config.yaml
encoder_arch: "vit"
train_examples: 78125
hop_length: 160
win_length: 400
encoder_fused_qkv: true
decoder_width: 192
decoder_layers: 6
init: "kaiming_normal"
lr: 0.0017
beta1: 0.8
beta2: 0.999
weight_decay: 0.07
Rows from block 3 of the decoder, named by matrix and row number. Each number is 50 + 15 x the weight over the matrix's rms, rounded and kept within 0 to 99. All counts start at 0.
# qkv: attention query, key and value (stacked) (decoder.3.attn.qkv.weight, 576x192), inputs 0-63
qkv.236:56 54 37 66 42 73 36 78 72 47 17 68 20 63 51 49 46 47 60 35 39 47 47 58 47 45 41 35 42 40 51 44 14 45 66 55 39 34 44 58 42 42 78 52 52 31 59 21 61 56 35 47 59 23 61 50 45 76 56 70 47 37 25 93
qkv.237:31 54 54 60 57 30 86 67 50 65 21 54 62 38 59 60 35 27 77 79 50 41 00 65 34 38 50 64 55 78 53 68 31 74 58 31 62 70 50 76 65 64 20 63 64 26 43 65 40 63 73 29 71 54 36 45 43 37 24 48 59 37 54 10
qkv.238:55 15 54 49 72 40 55 43 72 15 34 60 42 34 36 58 41 42 00 48 39 78 61 32 31 55 63 69 72 66 41 54 21 70 47 40 50 32 49 47 63 15 88 90 20 50 57 35 68 53 63 70 13 50 48 62 45 71 53 51 39 47 35 61
qkv.239:41 00 61 32 37 48 54 41 55 57 39 36 62 51 28 49 54 58 31 34 53 55 68 49 84 55 18 58 73 56 20 68 62 35 73 41 28 62 53 44 41 83 37 40 19 55 31 35 37 73 43 68 48 67 62 54 51 04 56 57 78 41 53 38
qkv.240:42 21 18 55 39 62 80 52 34 27 64 39 21 50 70 26 54 35 47 78 59 47 45 16 39 60 57 42 15 41 44 26 38 81 54 45 39 38 57 45 49 55 49 67 62 39 36 91 40 35 29 77 29 78 24 48 46 89 58 61 41 49 84 69
qkv.241:35 55 68 57 33 40 55 42 46 61 43 34 84 58 50 70 33 39 43 46 58 42 67 74 57 18 48 52 61 57 50 24 55 42 55 67 52 41 49 24 36 31 65 37 48 44 59 40 52 68 45 65 59 47 44 45 66 57 56 76 27 76 54 58
qkv.242:36 72 53 34 86 72 54 55 56 43 21 66 59 66 31 49 37 30 49 69 61 47 54 51 41 30 25 48 47 35 31 67 74 56 50 51 64 33 20 59 42 42 31 51 75 55 40 49 53 32 27 45 75 54 48 45 54 48 70 44 57 52 38 66
qkv.243:44 52 60 65 57 65 37 55 53 75 69 51 74 38 39 21 55 69 64 35 49 31 62 55 59 69 44 31 43 62 49 70 83 35 50 57 72 56 58 53 52 54 42 51 61 69 36 36 50 46 68 59 65 58 44 99 18 38 44 44 53 66 67 30
qkv.244:15 20 49 35 59 65 43 32 23 24 58 51 38 70 38 51 45 51 65 54 07 60 45 14 63 41 58 53 68 21 30 57 44 52 52 37 70 68 78 78 76 27 51 42 49 24 29 53 43 35 82 43 39 71 39 37 74 35 52 43 45 54 53 76
qkv.245:67 46 75 40 64 34 47 55 46 24 46 50 48 50 21 62 42 32 54 50 43 43 48 52 60 44 72 85 71 66 47 41 39 58 57 50 79 53 41 22 49 12 63 37 51 67 60 59 51 32 26 42 52 54 78 39 56 49 39 48 39 63 71 36
qkv.246:74 40 36 48 52 53 60 44 58 35 55 48 47 53 65 40 40 45 43 52 53 49 23 47 37 40 22 57 52 57 72 24 48 63 75 80 51 50 71 54 59 48 56 46 65 14 70 68 42 32 52 45 40 80 23 33 56 18 47 69 46 23 40 34
qkv.247:58 57 62 68 51 51 41 63 85 72 61 37 70 57 60 60 35 32 40 50 64 44 76 72 34 37 57 33 69 89 53 48 51 67 26 49 59 52 19 63 65 32 34 69 26 23 20 45 62 57 35 59 89 25 68 80 39 50 25 36 64 15 51 20
qkv.248:78 65 77 45 34 65 65 33 03 51 87 69 60 33 39 50 39 47 88 45 65 38 46 42 70 53 47 54 45 50 45 19 40 56 59 65 71 49 37 40 63 70 52 50 39 52 27 27 39 29 70 64 45 32 31 43 57 37 66 48 75 59 23 54
qkv.249:54 27 62 31 35 48 52 63 63 61 09 64 81 70 67 36 61 47 94 61 64 55 83 58 61 55 57 70 63 33 38 50 63 59 29 49 73 68 52 60 62 32 82 73 40 69 58 47 37 72 36 37 70 50 63 64 41 53 82 63 31 57 72 36
qkv.250:42 36 40 41 60 50 57 45 56 27 20 43 64 52 45 54 18 72 21 63 44 78 51 65 28 55 58 49 34 49 76 53 40 67 38 65 17 48 56 39 14 50 39 08 42 78 76 65 80 55 44 29 45 68 46 19 44 33 78 36 45 20 49 51
qkv.251:75 57 57 63 58 39 58 00 69 63 42 39 64 21 67 38 56 64 09 56 20 49 39 21 62 34 47 51 56 66 59 31 44 59 75 50 55 46 57 42 66 32 45 55 55 67 37 51 70 60 48 59 23 50 52 44 82 30 48 59 63 64 57 65
qkv.252:41 68 20 65 49 49 63 36 49 63 55 40 42 61 67 35 21 68 00 75 31 37 44 61 42 63 48 39 23 55 65 60 40 62 54 57 42 29 57 48 79 75 46 52 41 54 22 51 49 53 25 76 62 28 53 27 65 59 35 58 59 48 43 42
qkv.253:42 63 30 58 53 36 49 58 35 59 54 64 22 41 51 07 64 44 80 41 65 52 55 53 24 35 65 40 44 51 41 93 60 35 56 61 42 54 59 63 57 42 63 29 40 82 46 82 64 54 73 47 44 50 52 27 39 53 63 47 78 30 60 47
qkv.254:51 44 33 58 49 58 52 39 34 60 93 50 63 52 77 36 79 43 35 41 28 51 19 50 69 57 52 29 67 41 54 46 43 62 77 59 43 69 49 27 75 62 36 73 46 85 48 51 74 28 46 52 37 54 57 52 49 29 59 56 71 55 42 56
qkv.255:44 54 65 41 50 31 43 60 42 47 53 74 30 63 23 37 54 57 65 78 51 71 54 43 60 66 72 52 20 26 52 50 48 43 13 53 43 76 65 60 53 55 00 53 54 50 63 58 06 65 80 48 50 55 33 29 49 59 61 90 37 24 47 58
qkv.256:51 68 63 60 26 59 38 42 54 39 32 17 68 74 36 25 65 69 30 60 20 36 78 36 58 37 57 72 39 45 71 54 55 46 21 39 62 54 62 39 51 76 36 84 72 39 38 53 58 61 61 58 46 44 23 62 69 59 50 49 69 53 66 19
qkv.257:37 53 03 43 77 55 58 69 36 64 44 53 93 46 49 36 43 31 35 79 56 40 21 12 78 56 46 39 45 59 66 47 24 72 46 39 55 55 48 68 42 40 11 45 47 26 28 43 37 59 51 55 27 53 39 29 59 24 39 47 22 27 26 46
qkv.258:76 19 44 42 20 38 45 60 34 70 30 59 48 74 24 38 42 58 76 64 48 37 40 33 72 47 83 61 48 69 68 61 49 51 57 38 41 45 49 65 60 72 45 51 54 43 54 59 59 45 71 37 56 51 29 77 60 21 57 48 59 59 47 61
qkv.259:47 69 74 62 19 67 41 59 67 25 72 29 20 27 45 73 44 55 49 34 81 42 76 81 50 67 65 76 49 70 42 30 62 46 36 29 51 42 31 09 35 43 34 82 44 67 58 34 64 32 40 37 38 42 71 65 59 61 65 67 35 42 58 49
qkv.260:59 33 63 57 32 36 41 48 44 43 31 35 39 49 58 34 54 71 38 76 35 14 29 59 50 33 58 58 48 54 82 46 31 54 12 35 62 31 38 19 57 42 53 28 69 71 57 50 40 47 70 56 32 56 25 36 54 33 52 43 51 58 63 21
qkv.261:49 17 59 63 53 41 37 46 72 34 46 55 36 69 44 34 85 61 44 63 53 59 40 27 66 71 54 29 31 61 65 74 47 40 25 61 45 57 56 61 27 70 64 43 51 12 52 28 55 34 37 49 71 54 68 51 57 51 43 26 49 67 70 34
qkv.262:58 62 53 55 36 73 28 38 42 61 49 51 17 28 41 56 27 87 42 47 50 51 57 64 53 22 43 54 51 53 51 45 65 47 37 44 34 52 46 53 34 32 63 62 38 48 65 43 66 12 50 58 57 68 41 45 22 41 63 70 53 43 66 36
qkv.263:24 50 44 47 54 59 58 29 11 44 57 65 33 41 36 20 45 50 64 22 28 31 83 25 62 57 31 76 47 55 77 53 66 42 65 62 62 60 81 43 47 71 54 60 60 44 61 38 79 43 60 30 47 64 32 22 34 55 37 64 48 19 52 64
qkv.264:34 48 25 41 48 70 99 48 22 54 32 62 70 54 94 75 68 31 69 34 50 55 61 37 67 45 38 32 80 49 38 48 34 52 65 69 50 58 46 38 84 52 55 77 82 47 59 28 39 39 62 71 58 36 54 52 60 29 47 53 61 43 36 57
qkv.265:54 39 60 55 68 55 63 94 71 35 19 83 44 61 51 90 47 49 61 29 69 68 21 80 22 84 82 59 46 53 33 67 43 50 86 35 52 59 21 71 67 52 47 59 86 35 56 59 31 79 27 88 46 56 60 58 38 68 54 48 41 65 58 75
qkv.266:57 67 79 22 65 57 67 65 97 44 63 46 88 56 56 83 49 49 63 26 68 70 52 48 69 89 86 49 55 70 02 59 59 44 67 64 32 37 51 28 41 55 48 38 23 49 66 56 34 64 50 39 45 15 63 30 30 63 52 26 31 49 46 44
qkv.267:46 61 17 46 46 81 79 73 59 46 62 39 48 19 82 68 18 71 06 18 67 56 56 67 41 47 55 08 43 38 48 44 63 43 60 74 45 48 25 19 52 74 19 32 42 74 51 48 58 44 53 42 54 35 49 66 68 46 27 34 43 42 48 54
qkv.268:42 47 64 56 53 62 39 29 22 75 58 53 50 59 30 23 51 38 64 41 50 52 30 62 64 44 67 46 46 36 46 40 52 69 57 47 72 47 52 46 65 64 68 17 38 14 25 45 16 51 37 60 34 42 61 76 39 59 30 57 59 38 24 49
qkv.269:76 53 30 76 53 69 75 50 09 29 41 62 70 38 55 50 30 59 47 82 50 71 50 33 40 23 50 43 67 66 43 31 21 49 64 88 51 67 75 56 34 44 36 69 25 62 34 57 41 41 47 35 52 75 65 42 84 43 78 51 32 40 49 73
qkv.270:72 59 48 40 42 35 47 52 63 38 64 47 47 73 52 71 42 55 48 51 35 41 46 41 39 52 55 44 61 58 58 62 50 29 43 51 45 51 49 29 57 59 46 38 53 60 48 87 46 45 57 45 38 58 50 65 56 49 28 56 76 45 54 62
qkv.271:54 28 65 24 37 55 51 43 48 64 34 65 48 73 69 48 55 13 77 43 37 58 14 58 52 52 47 45 45 58 27 00 41 68 54 47 66 57 73 62 50 20 47 27 18 46 45 41 33 16 50 69 37 66 36 26 34 38 69 69 82 61 55 49
qkv.272:48 44 38 60 30 41 68 76 51 54 63 37 32 63 41 54 62 51 89 49 48 71 53 36 56 62 31 56 58 41 57 44 50 49 46 70 28 71 70 49 66 68 75 41 50 43 45 36 45 46 46 69 82 53 46 37 40 73 60 23 35 78 41 49
qkv.273:56 48 42 44 30 45 55 52 34 45 33 33 45 49 48 30 38 38 25 45 75 55 35 89 33 76 33 62 53 59 45 50 39 41 85 62 30 20 68 13 41 33 29 79 52 56 46 37 67 26 41 60 55 69 78 63 54 72 65 32 24 48 67 74
qkv.274:35 45 37 70 50 53 54 43 31 43 47 41 74 33 50 38 41 44 64 79 59 57 41 43 32 55 48 49 55 73 83 66 47 46 31 63 56 75 77 38 36 64 27 84 56 44 25 40 45 60 45 49 58 53 69 49 64 53 31 60 53 69 68 40
qkv.275:48 53 52 23 50 44 37 56 70 71 61 64 36 35 46 60 50 56 56 36 44 51 36 69 14 55 51 57 40 60 42 48 31 62 62 59 39 40 36 26 47 40 24 65 53 49 52 72 40 68 49 47 60 61 43 30 43 77 35 67 24 24 62 93
qkv.276:52 89 45 42 67 48 27 53 43 70 20 32 36 43 64 60 53 51 22 55 61 32 45 25 70 33 68 70 67 66 59 34 53 58 52 80 36 51 48 11 51 48 37 54 58 36 46 32 48 68 47 40 38 60 30 67 56 41 27 51 66 59 51 59
qkv.277:64 53 69 38 59 73 58 31 76 28 61 35 35 58 48 83 46 48 56 39 70 56 52 55 57 44 50 73 52 33 48 34 28 34 47 52 69 59 39 32 36 44 83 53 40 44 75 50 48 23 62 61 51 30 56 36 33 57 32 52 55 53 49 68
qkv.278:31 52 61 40 66 31 53 40 35 58 19 56 62 67 52 94 39 65 70 74 47 39 50 56 60 44 39 49 69 66 59 34 47 69 37 32 89 65 61 43 48 56 59 57 43 62 68 25 37 56 53 30 29 27 45 32 41 49 65 56 61 52 20 81
qkv.279:42 41 45 52 74 50 17 60 41 46 43 72 38 74 75 42 54 59 46 59 46 37 62 74 69 25 66 50 50 35 55 40 50 46 37 56 60 50 41 50 36 50 55 46 49 17 38 51 33 63 51 57 60 38 49 78 09 42 55 31 49 58 34 57
qkv.280:16 47 34 61 11 20 39 52 69 57 53 54 57 44 34 23 40 58 68 49 25 65 38 53 48 23 69 29 53 65 61 22 62 55 50 69 42 43 51 81 46 60 48 58 68 57 30 60 22 18 42 58 69 58 61 32 26 57 37 15 34 43 31 36
qkv.281:45 36 71 15 72 63 51 58 58 65 73 46 61 62 47 44 77 63 52 40 49 50 55 35 44 56 52 39 53 45 41 31 81 46 64 61 61 59 49 53 61 27 86 36 39 58 43 43 56 40 71 39 69 64 67 13 16 50 23 38 75 72 48 47
qkv.282:70 53 56 48 77 43 26 43 43 25 44 15 58 27 71 52 52 52 46 30 35 52 79 25 42 47 44 67 46 41 57 59 39 44 13 34 57 65 53 35 56 62 59 35 33 68 63 35 79 65 55 21 47 21 42 89 42 21 33 75 51 49 47 67
qkv.283:68 65 50 48 46 60 41 49 34 54 87 46 30 48 48 77 37 49 38 39 67 55 62 50 30 19 53 62 48 38 00 43 48 26 43 39 48 53 35 33 29 57 64 41 50 59 66 63 59 90 65 60 39 66 33 53 72 49 32 68 53 71 71 28
qkv.284:65 67 37 42 70 57 88 46 34 33 70 64 63 46 23 71 35 40 43 63 69 69 61 45 40 59 22 61 60 44 35 46 55 69 47 31 56 35 45 32 63 42 65 43 36 41 63 52 51 56 50 70 23 75 67 26 51 61 60 31 28 09 64 43
qkv.285:32 34 56 25 40 53 58 53 80 51 30 14 64 45 18 36 66 79 65 54 21 32 45 44 32 61 49 32 38 44 49 47 63 52 61 51 39 68 48 55 70 41 46 25 72 38 72 50 49 25 52 58 44 35 45 25 45 50 51 62 66 53 12 43
qkv.286:54 56 43 49 45 40 40 31 86 45 64 71 61 36 34 50 51 29 40 79 75 43 27 58 86 45 45 48 38 44 20 19 47 68 46 34 35 53 32 64 60 47 45 97 52 41 35 63 57 48 52 31 28 59 40 54 67 67 49 44 39 38 50 52
qkv.287:62 58 30 78 53 68 70 60 47 44 46 54 45 41 49 27 45 51 27 57 42 46 39 61 31 33 88 07 53 48 39 42 49 82 47 72 17 37 46 47 47 69 38 59 53 40 34 53 62 48 58 70 62 35 22 62 40 39 15 49 61 48 57 53
qkv.288:38 40 63 46 43 62 48 52 50 42 63 44 47 27 64 55 55 48 31 28 50 49 25 31 60 64 49 44 68 82 28 44 50 50 68 42 52 58 53 42 43 25 16 50 68 47 87 57 40 44 49 45 44 66 58 66 30 45 24 53 36 32 34 48
qkv.289:51 63 68 39 51 51 55 41 32 63 36 48 73 31 20 39 47 41 38 78 21 59 42 51 39 21 54 35 80 69 80 59 51 71 33 65 41 45 63 61 86 72 77 45 45 38 42 52 28 49 25 53 52 21 11 55 37 28 41 43 42 39 39 64
qkv.290:60 30 50 53 74 96 43 26 23 28 53 24 41 76 56 36 52 77 59 55 53 35 42 57 65 60 60 73 64 46 36 58 35 30 35 79 37 30 49 56 53 61 52 70 47 55 50 51 37 60 92 35 56 49 40 65 52 61 60 50 47 28 65 76
qkv.291:47 49 73 54 25 33 31 53 66 53 47 47 41 54 11 53 69 59 48 54 36 51 47 53 23 30 45 51 22 29 54 75 38 50 47 44 82 71 50 26 48 67 64 21 11 62 60 39 42 60 38 65 71 26 45 53 50 44 41 64 64 75 71 32
qkv.292:48 78 44 64 52 49 52 47 63 61 65 67 31 51 30 77 56 84 55 62 57 75 72 75 61 55 60 72 33 54 68 27 29 38 61 69 33 54 49 51 22 38 59 66 39 60 58 41 53 55 62 37 39 61 69 28 68 99 66 38 25 26 47 30
qkv.293:33 61 30 67 56 73 51 44 34 79 52 40 49 29 39 20 50 78 14 62 43 67 51 44 64 56 57 51 70 54 71 45 46 61 65 60 19 16 79 60 53 69 59 48 35 58 35 66 73 28 46 54 29 51 38 45 53 41 60 66 60 44 51 56
qkv.294:47 74 36 59 41 52 56 65 47 60 51 65 35 72 44 59 58 61 59 30 32 66 51 73 47 57 23 56 48 43 59 53 64 48 65 44 30 56 61 58 65 60 63 44 87 50 64 33 76 46 46 50 69 44 77 36 72 74 33 35 56 40 40 42
qkv.295:47 41 76 55 57 51 68 44 84 71 56 49 67 62 50 41 42 39 58 60 50 54 65 62 48 46 44 67 47 47 52 65 51 56 22 55 49 55 24 44 78 38 54 58 55 59 31 27 54 40 57 52 68 51 62 56 28 28 77 56 31 44 56 55
qkv.296:38 27 38 38 63 48 53 64 44 61 64 37 39 56 37 34 61 36 47 54 45 60 77 47 34 42 26 77 55 52 45 67 63 26 75 46 46 76 49 75 65 62 45 31 40 48 36 33 49 21 18 51 85 08 48 53 38 52 29 66 50 64 24 54
qkv.297:53 49 79 69 86 34 35 20 70 51 69 43 92 62 70 27 79 56 42 51 39 42 74 52 61 21 79 36 42 33 48 51 45 58 33 36 27 28 58 83 79 53 26 46 77 54 37 26 42 67 50 52 53 32 45 81 53 36 61 48 23 73 40 23
qkv.298:50 37 64 60 54 49 56 32 68 38 50 69 52 47 74 29 52 43 58 38 72 75 63 56 55 31 66 54 52 41 33 51 52 53 34 83 18 44 48 82 57 57 53 40 76 27 55 70 44 49 62 39 71 36 36 52 94 73 70 22 63 57 39 40
qkv.299:73 41 20 58 59 51 47 44 57 24 37 71 53 35 80 70 48 53 68 61 69 57 28 40 50 50 58 32 60 78 66 40 48 51 99 58 10 08 60 47 27 41 51 67 80 32 43 65 69 35 72 80 36 60 31 63 54 84 62 52 36 39 72 34
qkv.300:54 49 43 61 50 62 17 63 39 40 52 61 43 00 25 70 30 66 55 28 45 27 34 60 54 67 74 34 45 56 68 35 37 24 84 47 50 30 70 29 00 55 70 31 34 51 92 71 48 45 32 60 13 64 28 60 75 49 26 46 45 36 48 61
qkv.301:31 50 34 51 17 61 53 91 78 82 53 56 46 54 49 57 53 72 86 46 46 62 47 70 56 39 38 55 75 43 41 39 71 44 63 04 51 83 51 40 54 42 32 77 45 81 31 33 40 28 56 76 70 52 69 54 17 78 55 11 68 67 32 45
qkv.302:49 38 46 36 50 48 71 17 39 26 39 61 56 05 84 58 45 38 52 49 66 60 24 24 46 62 71 36 60 68 37 40 55 46 54 49 77 29 70 48 24 56 44 50 38 24 45 40 69 60 58 90 01 61 55 70 83 57 52 48 60 36 62 53
qkv.303:59 47 62 37 62 68 54 68 48 39 59 75 34 77 69 64 55 45 41 29 58 36 64 35 59 59 56 71 57 13 30 42 60 38 49 37 63 75 21 35 34 38 56 71 44 22 84 35 49 51 60 17 66 17 35 26 26 59 49 53 66 65 50 60
qkv.304:43 70 83 50 45 60 35 17 44 73 57 26 30 12 38 49 49 51 51 44 39 63 44 56 87 56 40 52 46 45 72 31 38 59 51 54 58 19 39 71 35 69 32 29 74 59 54 46 59 60 62 33 70 49 45 62 72 28 54 69 47 41 58 56
qkv.305:53 37 65 61 20 65 64 65 40 51 78 32 40 63 40 50 22 55 39 50 29 70 70 38 47 51 39 67 65 28 35 60 28 44 82 37 60 51 64 31 53 34 25 71 67 74 43 46 56 60 26 46 52 69 55 58 42 46 69 30 45 44 47 43
qkv.306:62 44 35 60 30 41 43 45 48 58 51 39 26 41 22 46 74 47 66 80 57 41 38 54 39 26 39 42 40 52 25 56 58 37 39 56 60 44 44 43 49 29 28 59 83 48 69 44 45 31 69 48 52 45 65 58 42 51 23 21 58 54 46 58
qkv.307:55 50 45 44 37 58 08 73 42 43 81 42 43 67 58 56 40 62 43 51 76 51 38 81 61 57 70 54 32 34 25 70 43 60 58 63 75 57 56 40 77 90 67 42 62 33 60 75 49 58 64 85 69 42 53 41 16 56 35 54 60 51 36 29
qkv.308:61 21 42 37 86 44 54 53 43 66 59 24 53 40 59 63 28 55 48 53 45 42 61 64 33 71 37 67 54 47 33 50 18 53 24 33 59 31 47 48 36 46 45 29 34 33 56 48 61 36 55 55 40 62 53 42 47 69 47 56 58 20 78 83
qkv.309:57 51 42 58 58 45 36 57 46 23 21 72 54 23 60 48 50 69 45 69 57 52 66 62 26 37 68 57 35 48 58 67 25 53 45 31 52 38 58 50 36 78 43 52 49 61 58 60 70 35 69 22 54 51 45 07 64 50 33 34 56 36 33 51
qkv.310:51 45 44 68 62 53 39 64 68 37 45 32 50 16 71 43 80 67 35 44 49 58 57 35 70 45 55 59 30 53 71 69 50 33 59 33 41 59 50 53 27 39 56 49 42 49 53 43 48 43 43 67 53 46 52 82 77 30 39 32 49 58 49 46
qkv.311:38 53 45 35 35 55 25 52 34 19 33 57 55 39 55 53 42 32 64 56 35 52 57 47 48 55 48 19 38 51 71 55 61 44 54 48 42 28 71 55 46 59 25 63 36 41 66 61 64 34 74 47 54 67 69 52 44 06 51 71 53 39 50 43
qkv.312:20 36 50 20 34 31 73 18 48 26 46 57 70 61 39 26 56 58 57 41 45 34 35 18 45 41 53 52 48 40 54 47 59 70 76 69 46 38 63 42 33 59 35 57 48 52 87 47 49 46 50 43 43 46 60 39 59 30 57 20 65 46 73 44
qkv.313:50 48 49 41 59 49 57 46 47 75 73 48 29 78 21 67 66 45 57 22 56 57 43 51 42 86 28 69 66 52 22 52 51 50 16 44 60 65 43 83 46 13 58 43 60 31 42 18 46 47 44 58 63 24 46 34 52 48 47 39 69 68 16 55
qkv.314:20 33 57 48 51 61 55 46 54 36 61 55 65 75 44 76 29 33 53 56 47 67 44 63 60 53 52 46 53 55 20 37 41 63 48 74 60 51 32 58 11 29 56 54 57 33 40 48 30 35 56 40 69 46 57 42 54 72 66 65 23 51 42 50
qkv.315:70 57 32 22 30 47 27 50 39 43 55 64 20 54 31 53 48 32 43 35 17 49 76 58 42 23 20 47 74 25 57 58 67 36 19 12 58 66 28 51 68 25 25 22 42 81 46 65 82 69 38 21 62 23 37 73 30 42 31 44 51 69 51 50
qkv.316:22 30 53 63 35 65 26 29 45 62 41 65 36 49 53 43 68 73 61 52 31 52 45 28 34 51 46 31 39 51 66 53 86 44 26 47 49 41 60 91 78 70 45 32 48 51 41 68 52 54 59 46 57 67 66 18 57 51 67 36 63 43 32 40
qkv.317:62 58 52 39 29 52 48 60 46 22 51 19 52 48 42 62 61 49 27 18 73 57 74 39 49 50 72 46 66 51 36 44 57 36 58 60 32 50 47 58 48 48 51 38 31 59 72 64 61 32 47 66 51 54 60 77 37 23 43 48 66 71 53 53
qkv.318:37 43 48 52 29 39 48 56 50 52 58 42 38 81 62 57 33 37 28 55 45 71 65 34 52 56 41 39 64 59 31 61 63 56 51 71 63 55 52 41 74 09 30 46 54 61 57 55 33 51 55 50 40 66 56 57 67 35 46 50 49 61 61 28
qkv.319:85 81 43 41 51 67 42 45 59 38 40 51 47 27 44 67 37 51 35 73 56 21 61 59 58 51 66 70 70 28 38 45 57 68 39 55 59 51 25 40 56 60 33 12 54 48 59 32 42 79 57 30 18 29 18 33 53 70 34 50 61 61 33 43
qkv.320:72 54 43 63 54 20 64 52 45 37 46 84 63 52 38 65 49 63 76 27 72 74 52 53 20 62 50 66 41 70 66 51 11 50 45 60 55 61 86 52 38 53 34 56 68 54 57 39 67 42 62 60 45 57 63 52 59 51 61 74 54 67 56 84
qkv.321:38 82 40 45 62 34 49 50 32 72 59 55 68 39 32 60 50 41 69 82 38 46 77 42 58 59 63 69 77 87 34 62 39 45 31 34 46 44 55 55 46 56 34 83 74 45 42 34 53 30 27 47 34 26 19 26 76 31 45 38 46 55 55 70
qkv.322:47 71 55 55 60 30 50 14 44 44 40 55 51 44 54 70 32 38 59 36 57 52 73 41 33 40 80 70 28 37 44 48 39 28 55 44 69 62 56 27 59 19 42 65 44 77 42 33 49 71 52 44 33 38 38 65 33 72 42 75 26 37 43 50
qkv.323:53 27 43 40 50 61 50 52 60 43 47 48 54 45 42 74 55 44 37 65 65 51 58 48 45 56 41 61 65 48 44 66 46 38 43 59 47 45 42 56 49 37 63 49 48 33 60 42 49 94 45 74 51 68 60 73 46 52 29 66 52 54 68 39
qkv.324:59 62 24 53 51 44 63 69 40 36 47 41 22 50 58 48 24 46 43 67 39 53 52 69 36 30 44 64 41 34 36 39 33 44 59 43 45 49 28 62 75 56 62 47 52 66 65 61 18 26 52 55 66 39 81 70 45 60 43 39 69 42 62 46
qkv.325:73 50 55 58 41 71 57 80 27 52 50 47 32 33 67 49 52 53 75 28 72 51 44 54 54 41 27 50 54 32 71 42 67 59 55 58 36 78 63 74 50 73 79 52 56 56 69 44 55 26 69 37 67 58 59 59 12 16 51 52 68 47 66 41
qkv.326:72 37 54 62 54 52 32 53 69 53 60 24 53 61 42 28 55 56 27 42 56 52 54 42 52 29 46 50 69 77 40 66 59 51 18 46 40 29 23 32 63 59 16 39 60 50 72 36 61 67 18 62 55 61 49 50 37 35 43 44 43 49 70 51
qkv.327:45 63 39 33 70 36 43 55 69 43 73 29 62 25 64 46 45 45 37 51 37 69 74 64 82 47 58 32 66 42 39 64 54 66 59 54 44 47 49 95 55 53 51 41 25 65 49 40 64 49 31 39 60 48 24 47 52 58 71 45 52 57 40 43
qkv.328:48 22 62 55 44 50 37 55 39 63 43 54 41 49 31 38 78 41 56 46 48 75 19 48 80 40 46 45 67 58 36 61 94 87 52 41 54 56 47 34 63 57 43 34 72 44 74 25 61 72 59 40 28 55 49 71 30 58 67 47 35 78 56 32
qkv.329:24 50 36 40 48 27 56 63 53 68 28 51 73 51 38 55 32 66 45 53 51 38 41 24 42 58 62 21 34 66 64 49 34 70 78 25 40 66 90 25 31 43 33 42 17 50 42 65 36 38 16 41 19 49 54 07 94 63 62 58 29 34 53 78
qkv.330:47 33 49 62 39 35 64 56 01 61 13 31 50 51 16 68 59 59 53 64 46 47 57 48 65 46 61 49 81 34 28 69 49 41 54 39 39 76 82 47 54 58 42 32 81 55 33 28 47 43 70 58 73 75 40 41 65 63 59 53 64 50 54 67
qkv.331:51 59 30 49 37 44 39 39 59 64 62 80 53 53 62 25 50 37 62 46 44 29 83 40 45 27 27 34 54 42 78 68 35 32 34 61 43 38 55 66 55 32 54 44 52 65 20 46 50 35 53 63 51 76 33 67 40 51 54 24 66 27 45 69
qkv.332:48 50 27 81 68 57 69 83 67 24 53 48 51 40 59 64 42 44 33 78 29 67 64 56 54 31 63 66 44 23 58 29 40 42 41 64 56 57 57 65 59 11 58 51 33 65 56 49 62 46 69 57 63 80 69 57 43 99 37 21 30 63 47 55
qkv.333:34 38 56 23 72 45 43 31 45 40 61 46 44 53 56 30 64 50 78 61 29 52 62 25 58 41 28 22 52 59 41 53 88 41 38 76 82 69 50 48 60 66 47 54 49 39 23 57 69 55 59 59 47 70 47 67 49 17 43 30 66 34 31 37
qkv.334:47 57 55 54 02 76 14 63 43 60 60 46 52 75 59 54 46 21 49 48 76 48 36 58 64 41 39 37 24 43 20 32 54 63 62 22 41 63 32 70 30 70 62 44 68 37 80 49 41 48 21 72 58 24 32 35 38 48 72 46 59 63 39 42
qkv.335:40 67 37 36 54 75 73 34 61 80 20 50 51 28 90 52 31 42 40 27 32 39 37 36 52 75 44 68 17 38 72 31 68 60 59 37 40 65 34 54 41 58 27 40 70 56 64 72 31 42 69 23 29 58 46 28 69 42 35 86 45 58 50 40
qkv.336:67 56 70 46 42 85 43 83 58 40 42 41 89 68 54 50 26 52 72 56 40 67 39 39 66 66 53 53 72 42 60 48 33 45 80 46 49 55 73 40 51 94 67 53 60 47 69 42 89 55 44 56 36 47 66 45 41 54 57 54 67 53 61 25
qkv.337:63 53 59 39 44 42 48 45 29 53 36 12 43 51 46 46 61 59 52 56 37 54 77 40 38 54 52 43 45 87 72 47 28 73 38 67 32 64 41 43 63 56 40 28 66 53 13 89 59 72 27 79 58 26 21 52 55 25 27 75 61 56 43 82
qkv.338:31 39 44 59 36 71 35 58 55 86 66 88 08 65 59 46 52 62 71 49 50 43 35 65 58 42 28 51 39 58 58 81 55 14 30 63 30 31 47 46 55 52 59 74 49 66 84 50 69 40 51 47 73 55 56 40 46 66 44 31 45 48 56 24
qkv.339:70 43 18 65 51 80 46 53 44 66 36 58 35 24 51 44 49 74 55 55 32 51 43 61 47 29 35 50 62 38 44 46 44 45 59 47 62 25 25 41 49 59 69 54 61 84 55 72 44 46 60 63 45 50 78 67 58 56 39 43 72 42 39 59
qkv.340:54 67 77 46 26 58 44 51 30 68 57 48 69 64 10 78 53 50 43 52 53 13 51 44 70 49 35 54 63 37 36 37 59 53 40 70 68 73 31 75 54 52 51 33 46 70 72 51 46 36 50 23 48 71 57 39 50 24 29 54 62 70 32 68